A small image denoising model, trained from scratch.
Training: 10200 steps, batches of 256.
Data: trained on small renderings of single solids in any pose, 197500 training examples, 13.2 epochs.
Rows from block 6, named by matrix and row number. Rows with one number belong to one channel. Each number is 200 + 40 x the weight over its row's rms, rounded and kept within 0 to 999. All counts start at 0. After the name is the row's rms in percent of the matrix's.
# convs0: first 3x3 conv (model.mid.0.convs.0.weight, 256x256x3x3), inputs 212-215, a 3x3 kernel for each
# convs1: second 3x3 conv (model.mid.0.convs.1.weight, 256x256x3x3, transposed), outputs 212-215, a 3x3 kernel for each
convs0.172,070,200,182,254,234,131,219,195,213,203,217,188,198,132,216,209,229,265,174,199,262,171,145,108,147,200,151,238,198,234,195,229,257,155,221,235,214
convs0.173,109,185,239,262,213,230,253,182,212,220,242,283,144,257,210,210,158,127,127,284,257,223,206,152,94,210,133,50,216,161,174,192,196,109,212,266,184
convs0.174,119,217,172,161,293,221,229,311,290,230,204,162,220,232,185,253,229,198,249,227,251,178,224,249,187,251,236,222,275,193,220,149,176,228,189,197,224
convs0.175,065,199,193,181,187,224,145,181,180,212,212,210,178,199,195,259,216,219,161,209,122,180,193,118,144,231,194,121,230,165,243,244,191,235,258,198,301
convs0.176,112,155,162,238,154,176,205,221,254,222,232,249,269,158,176,186,140,167,190,172,193,215,181,259,181,216,182,175,220,240,167,238,159,221,218,216,194
convs0.177,140,175,169,169,197,177,199,191,164,213,187,201,233,192,259,155,239,189,126,166,216,214,189,258,238,184,226,158,240,208,200,220,209,163,211,227,193
convs0.178,104,143,156,202,174,185,193,206,134,141,205,211,166,217,162,145,180,202,179,213,197,183,149,137,177,188,222,232,170,174,184,222,173,205,206,187,187
convs0.179,109,172,175,270,208,152,199,173,216,108,168,170,198,257,213,239,241,190,274,165,178,174,151,219,240,221,245,323,225,190,229,210,287,217,199,165,209
convs0.180,057,237,205,250,271,251,131,189,256,221,287,187,184,241,190,157,240,215,116,248,231,155,219,181,227,186,152,265,264,220,197,247,183,187,241,200,177
convs0.181,114,128,161,238,231,244,233,217,136,245,225,205,189,250,191,169,217,300,200,239,201,187,262,176,192,179,221,201,242,180,193,229,232,194,172,265,213
convs0.182,135,179,191,225,184,208,187,160,191,187,195,240,227,200,224,225,196,213,233,323,315,212,277,215,144,250,238,239,196,200,223,214,217,222,158,182,233
convs0.183,116,206,192,142,190,186,150,173,109,143,215,224,206,232,179,177,197,224,235,168,140,173,135,174,139,219,248,245,218,195,202,204,233,163,176,214,171
convs0.184,054,176,147,168,179,191,179,214,212,191,166,202,121,187,214,179,170,152,201,183,264,176,221,245,165,167,230,216,309,190,252,239,273,175,226,290,194
convs0.185,125,197,221,233,194,257,242,205,217,222,171,131,155,198,219,169,167,192,225,167,154,207,200,225,229,178,199,108,201,173,205,151,140,238,254,197,224
convs0.186,115,249,197,183,233,231,210,212,247,280,196,209,244,166,157,193,191,154,171,170,170,199,247,169,194,162,122,213,184,206,192,269,219,192,202,180,232
convs0.187,112,223,164,277,202,252,138,201,235,210,264,275,245,209,143,216,191,183,186,155,224,157,217,156,184,159,140,122,190,250,227,191,221,204,196,177,235
convs0.188,086,204,160,214,258,199,244,265,198,198,211,161,200,202,195,196,118,148,133,221,207,298,216,176,186,201,214,86,214,174,168,259,285,203,215,257,277
convs0.189,115,176,265,179,224,211,247,237,204,207,223,158,254,201,207,252,252,196,183,172,173,217,181,187,183,209,198,176,223,192,214,202,194,203,212,233,240
convs0.190,065,220,202,163,147,136,161,136,201,231,172,243,138,176,222,161,205,116,166,163,208,189,258,194,217,158,200,181,201,212,224,230,267,187,219,221,234
convs0.191,120,181,212,158,200,161,210,217,197,170,153,135,192,214,211,218,243,233,151,176,171,149,155,177,217,164,243,191,236,182,220,178,205,188,291,237,220
convs0.192,054,130,175,163,218,257,237,214,205,216,209,153,219,196,165,183,173,161,101,237,214,175,228,234,234,225,122,251,254,180,228,228,213,219,195,194,230
convs0.193,108,230,214,249,241,212,176,164,207,213,244,219,208,246,183,209,273,199,151,199,162,194,202,153,225,212,193,150,165,195,184,211,225,202,206,164,183
convs0.194,062,212,197,190,180,233,217,221,243,120,253,213,199,293,251,209,231,216,232,241,133,191,220,215,236,221,194,187,111,237,178,152,140,206,238,134,209
convs0.195,059,196,222,208,199,166,219,272,194,244,250,168,156,283,186,165,222,225,162,199,190,146,204,231,249,230,248,258,218,181,207,277,273,231,262,220,210
convs0.196,107,175,146,209,133,194,238,208,248,231,222,222,156,187,146,167,213,188,180,243,168,223,198,218,141,222,196,228,205,189,198,215,203,219,156,151,187
convs0.197,128,230,166,178,208,125,199,197,229,225,174,187,180,180,194,190,215,123,165,162,205,198,212,229,235,250,235,193,257,215,225,251,183,194,204,189,232
convs0.198,119,231,215,203,229,196,148,216,263,193,335,221,270,282,204,175,261,134,246,260,255,212,253,151,121,245,121,135,197,219,236,124,178,223,136,227,230
convs0.199,106,126,178,285,191,155,265,214,140,219,191,220,208,188,233,161,263,221,198,242,205,295,260,259,286,202,284,287,203,238,179,242,196,152,199,253,140
convs0.200,118,190,173,198,194,184,225,182,188,204,184,196,183,210,176,196,254,249,223,206,210,232,184,161,236,146,169,191,200,169,224,199,169,219,179,262,189
convs0.201,108,218,186,226,167,123,189,177,166,228,185,154,190,215,154,167,256,174,158,105,148,185,215,194,176,178,182,191,200,217,226,180,191,244,150,245,229
convs0.202,070,209,255,234,223,207,150,193,121,184,269,214,233,274,211,170,202,221,239,215,190,221,204,191,124,182,188,203,206,316,140,158,186,294,242,221,267
convs0.203,118,222,205,150,205,250,168,217,236,165,163,144,137,210,192,225,239,241,175,176,182,161,221,140,140,204,204,146,143,200,258,154,166,219,196,102,229
convs0.204,064,237,180,214,211,148,221,216,171,171,221,233,102,187,212,202,217,186,179,160,236,133,203,199,198,243,177,178,185,334,202,169,187,202,238,214,251
convs0.205,061,196,205,211,220,189,158,258,259,176,302,209,159,217,201,251,241,180,195,227,215,189,188,174,228,199,190,174,236,232,221,223,145,214,218,204,220
convs0.206,087,215,196,165,187,222,180,178,186,194,186,142,238,190,151,180,186,175,181,92,153,145,192,136,181,228,194,216,163,202,307,181,215,242,256,220,263
convs0.207,059,258,218,210,232,242,218,175,201,129,195,248,181,285,165,198,236,225,169,231,227,171,142,191,187,216,149,228,233,235,166,260,199,226,160,175,249
convs0.208,068,168,227,150,205,138,218,249,178,154,240,154,140,183,282,160,252,161,163,160,164,147,151,185,203,201,216,126,224,183,175,209,223,184,255,243,123
convs0.209,124,178,290,140,166,228,214,207,272,261,212,327,200,176,175,207,228,171,114,121,226,240,248,201,160,132,240,96,171,200,213,253,138,203,184,148,210
convs0.210,115,188,146,206,144,190,218,206,149,161,215,198,231,253,219,201,217,214,262,163,185,198,176,210,152,210,141,196,183,193,175,217,111,133,228,204,221
convs0.211,076,204,171,197,216,154,237,199,164,245,176,210,161,203,195,237,241,276,188,243,211,168,211,200,240,198,178,244,140,175,158,192,230,229,283,268,189
convs0.212,114,201,233,227,179,151,186,164,199,144,172,153,162,176,147,161,225,217,149,214,199,233,217,221,185,189,178,177,168,167,194,190,221,204,161,259,245
convs0.213,051,208,177,225,212,234,212,210,166,209,227,249,141,223,172,225,221,153,178,201,196,183,198,272,246,122,205,190,215,250,205,194,299,216,193,305,210
convs1.172,045,212,218,179,213,182,203,231,217,214,202,233,203,166,184,227,213,193,222,202,189,243,235,260,202,183,224,232,203,271,227,175,206,181,272,353,354
convs1.173,101,168,192,195,158,178,171,135,126,140,190,208,212,170,176,187,152,134,153,269,208,216,223,175,208,200,114,161,205,211,206,228,263,231,213,248,183
convs1.174,104,143,124,116,187,171,88,224,187,93,224,203,174,183,214,221,197,203,219,229,184,204,210,218,221,199,218,177,202,247,149,215,186,162,154,214,141
convs1.175,048,214,196,191,189,203,171,188,182,219,193,229,218,182,201,196,203,244,226,250,240,212,207,225,194,188,187,219,238,231,285,224,228,244,272,323,277
convs1.176,114,214,223,233,250,250,226,171,158,134,199,186,228,150,143,214,234,181,230,141,122,136,152,119,202,102,48,104,255,208,182,238,217,214,276,242,165
convs1.177,100,221,182,138,231,205,177,193,193,173,234,198,180,235,165,139,204,187,169,91,134,215,82,161,198,146,194,178,262,222,214,228,242,181,224,232,181
convs1.178,128,228,209,213,196,165,199,292,277,313,264,291,206,241,229,169,199,228,192,232,236,223,198,214,246,249,296,357,186,200,243,193,205,221,184,173,232
convs1.179,119,185,196,216,193,198,246,249,255,303,187,228,185,220,249,193,167,256,290,209,254,225,213,219,193,224,235,278,194,192,181,154,174,246,212,176,227
convs1.180,043,191,216,195,200,176,186,186,196,199,219,239,233,215,162,187,183,138,194,222,213,202,167,195,195,198,226,210,228,268,234,235,221,220,270,305,229
convs1.181,101,220,197,183,231,274,188,194,181,140,223,209,239,237,206,251,234,198,200,259,208,233,210,169,105,171,178,70,192,210,135,241,219,115,220,189,110
convs1.182,075,149,197,184,128,169,203,131,198,193,186,239,224,148,240,243,183,209,182,289,277,261,268,257,250,275,267,289,218,221,229,208,278,243,177,262,191
convs1.183,143,264,254,247,213,189,189,227,210,213,212,204,168,206,228,155,151,165,170,117,148,107,160,167,131,201,230,193,142,157,212,152,165,186,161,173,202
convs1.184,043,198,212,190,169,195,171,178,206,199,210,234,214,200,177,187,198,238,214,233,226,219,194,195,208,168,219,219,220,265,251,226,242,246,272,329,334
convs1.185,135,265,271,273,214,179,158,170,150,150,130,171,187,198,171,167,211,238,202,174,143,148,156,133,191,133,70,122,202,177,142,173,181,190,191,171,181
convs1.186,102,234,213,155,191,186,164,190,224,179,218,218,166,175,200,167,132,157,204,195,216,207,228,236,192,237,254,191,224,231,152,200,230,189,237,213,207
convs1.187,118,180,176,192,162,194,165,99,91,70,127,158,206,186,171,225,215,156,159,186,165,152,139,139,152,47,0,24,231,204,183,195,181,192,213,165,165
convs1.188,082,198,197,159,226,186,163,253,260,251,258,300,239,189,257,166,134,149,180,201,181,152,196,222,223,209,262,302,148,177,193,211,181,213,174,248,259
convs1.189,113,192,209,193,177,218,171,96,41,43,155,156,228,169,197,225,168,167,154,160,169,168,173,198,197,98,73,50,239,190,166,240,190,172,217,195,142
convs1.190,052,221,230,185,201,194,173,202,229,192,205,203,208,180,197,207,187,195,222,196,159,189,198,217,208,177,192,237,208,169,171,183,187,250,207,349,296
convs1.191,138,156,181,187,222,254,194,229,257,141,144,182,160,146,196,227,217,187,203,192,181,175,163,157,92,191,220,98,179,222,184,171,193,146,201,217,176
convs1.192,043,213,193,190,180,237,209,156,194,224,203,262,230,214,176,194,217,196,205,190,212,203,210,228,198,214,205,214,207,257,245,178,170,300,248,330,199
convs1.193,133,219,180,159,270,242,179,257,195,156,203,189,160,218,211,129,173,226,187,114,177,214,115,198,198,142,221,186,204,175,154,219,275,191,245,242,235
convs1.194,046,199,208,201,181,162,176,185,199,188,190,223,203,206,201,226,178,178,178,185,195,188,231,185,171,199,176,213,255,189,267,223,141,272,182,292,249
convs1.195,046,176,191,174,210,258,210,190,203,225,134,186,203,149,172,201,195,184,180,175,223,225,201,248,235,170,257,246,253,221,224,236,243,133,263,265,225
convs1.196,126,230,185,210,229,185,223,235,201,236,245,217,232,204,225,191,212,231,242,177,158,190,140,126,201,176,192,238,202,270,248,202,193,158,197,220,189
convs1.197,098,201,194,162,207,223,161,188,222,119,215,178,120,211,170,154,208,206,227,149,161,161,192,205,177,225,309,178,219,167,137,200,199,136,192,244,96
convs1.198,105,165,189,189,215,207,184,182,188,128,221,208,200,208,236,210,212,149,215,252,265,219,233,252,202,178,155,137,190,155,184,184,174,219,184,177,203
convs1.199,145,182,218,214,194,240,238,236,236,193,178,236,218,214,253,255,196,261,273,214,235,244,168,239,191,147,222,166,177,234,187,181,184,176,172,169,180
convs1.200,136,225,143,172,206,188,195,244,244,234,226,206,202,302,295,258,243,270,232,218,247,198,191,168,185,114,74,113,194,184,191,205,194,154,207,219,197
convs1.201,130,259,248,228,207,133,151,238,179,175,219,230,182,251,196,120,230,172,148,82,124,172,115,167,243,191,207,263,171,196,199,140,201,202,169,194,233
convs1.202,044,208,235,194,209,234,206,226,213,204,167,169,203,195,195,169,197,177,187,236,243,188,215,186,163,179,202,209,169,129,256,145,211,225,306,325,259
convs1.203,139,213,198,227,208,188,165,219,211,167,151,104,114,188,148,139,189,216,191,129,203,231,148,190,219,162,175,206,232,200,185,227,224,196,186,228,235
convs1.204,047,209,234,194,170,223,169,170,171,192,194,217,216,229,217,206,193,179,189,218,210,188,214,163,141,164,230,215,156,237,240,238,165,198,262,369,248
convs1.205,045,225,189,189,222,197,171,161,195,218,212,218,182,186,195,182,187,176,248,204,217,218,186,160,172,169,181,229,237,282,212,234,194,196,176,309,313
convs1.206,048,204,226,173,239,240,162,201,209,222,234,208,177,210,162,163,192,185,167,195,239,203,157,160,203,188,241,242,233,185,154,200,141,182,254,316,249
convs1.207,045,184,192,175,185,187,210,204,180,208,221,229,231,181,163,191,188,176,183,209,244,206,231,250,183,199,188,239,186,248,238,167,207,246,284,317,196
convs1.208,046,203,223,167,192,191,174,186,182,229,218,209,227,183,216,236,215,169,225,218,207,207,219,190,178,206,160,242,208,228,247,211,213,287,234,288,311
convs1.209,073,237,239,211,235,255,194,190,167,87,180,112,164,160,139,177,185,176,203,165,94,169,158,158,225,124,144,132,216,252,152,219,264,199,193,264,201
convs1.210,090,219,222,232,193,164,234,220,236,303,173,90,144,196,241,194,156,226,241,139,161,182,191,210,290,159,206,272,194,194,182,210,239,237,204,263,235
convs1.211,045,150,185,171,187,181,156,126,204,210,242,218,201,177,188,171,204,200,198,201,233,219,187,181,186,225,236,246,187,266,144,182,269,132,263,375,231
convs1.212,110,222,254,266,202,219,227,212,233,273,147,160,184,189,191,142,171,222,223,185,264,248,226,246,277,233,204,245,188,143,184,191,181,243,176,221,290
convs1.213,044,222,222,220,207,204,190,186,224,218,216,222,216,180,201,171,209,189,168,207,253,187,205,211,187,183,232,208,261,267,220,188,233,221,324,289,226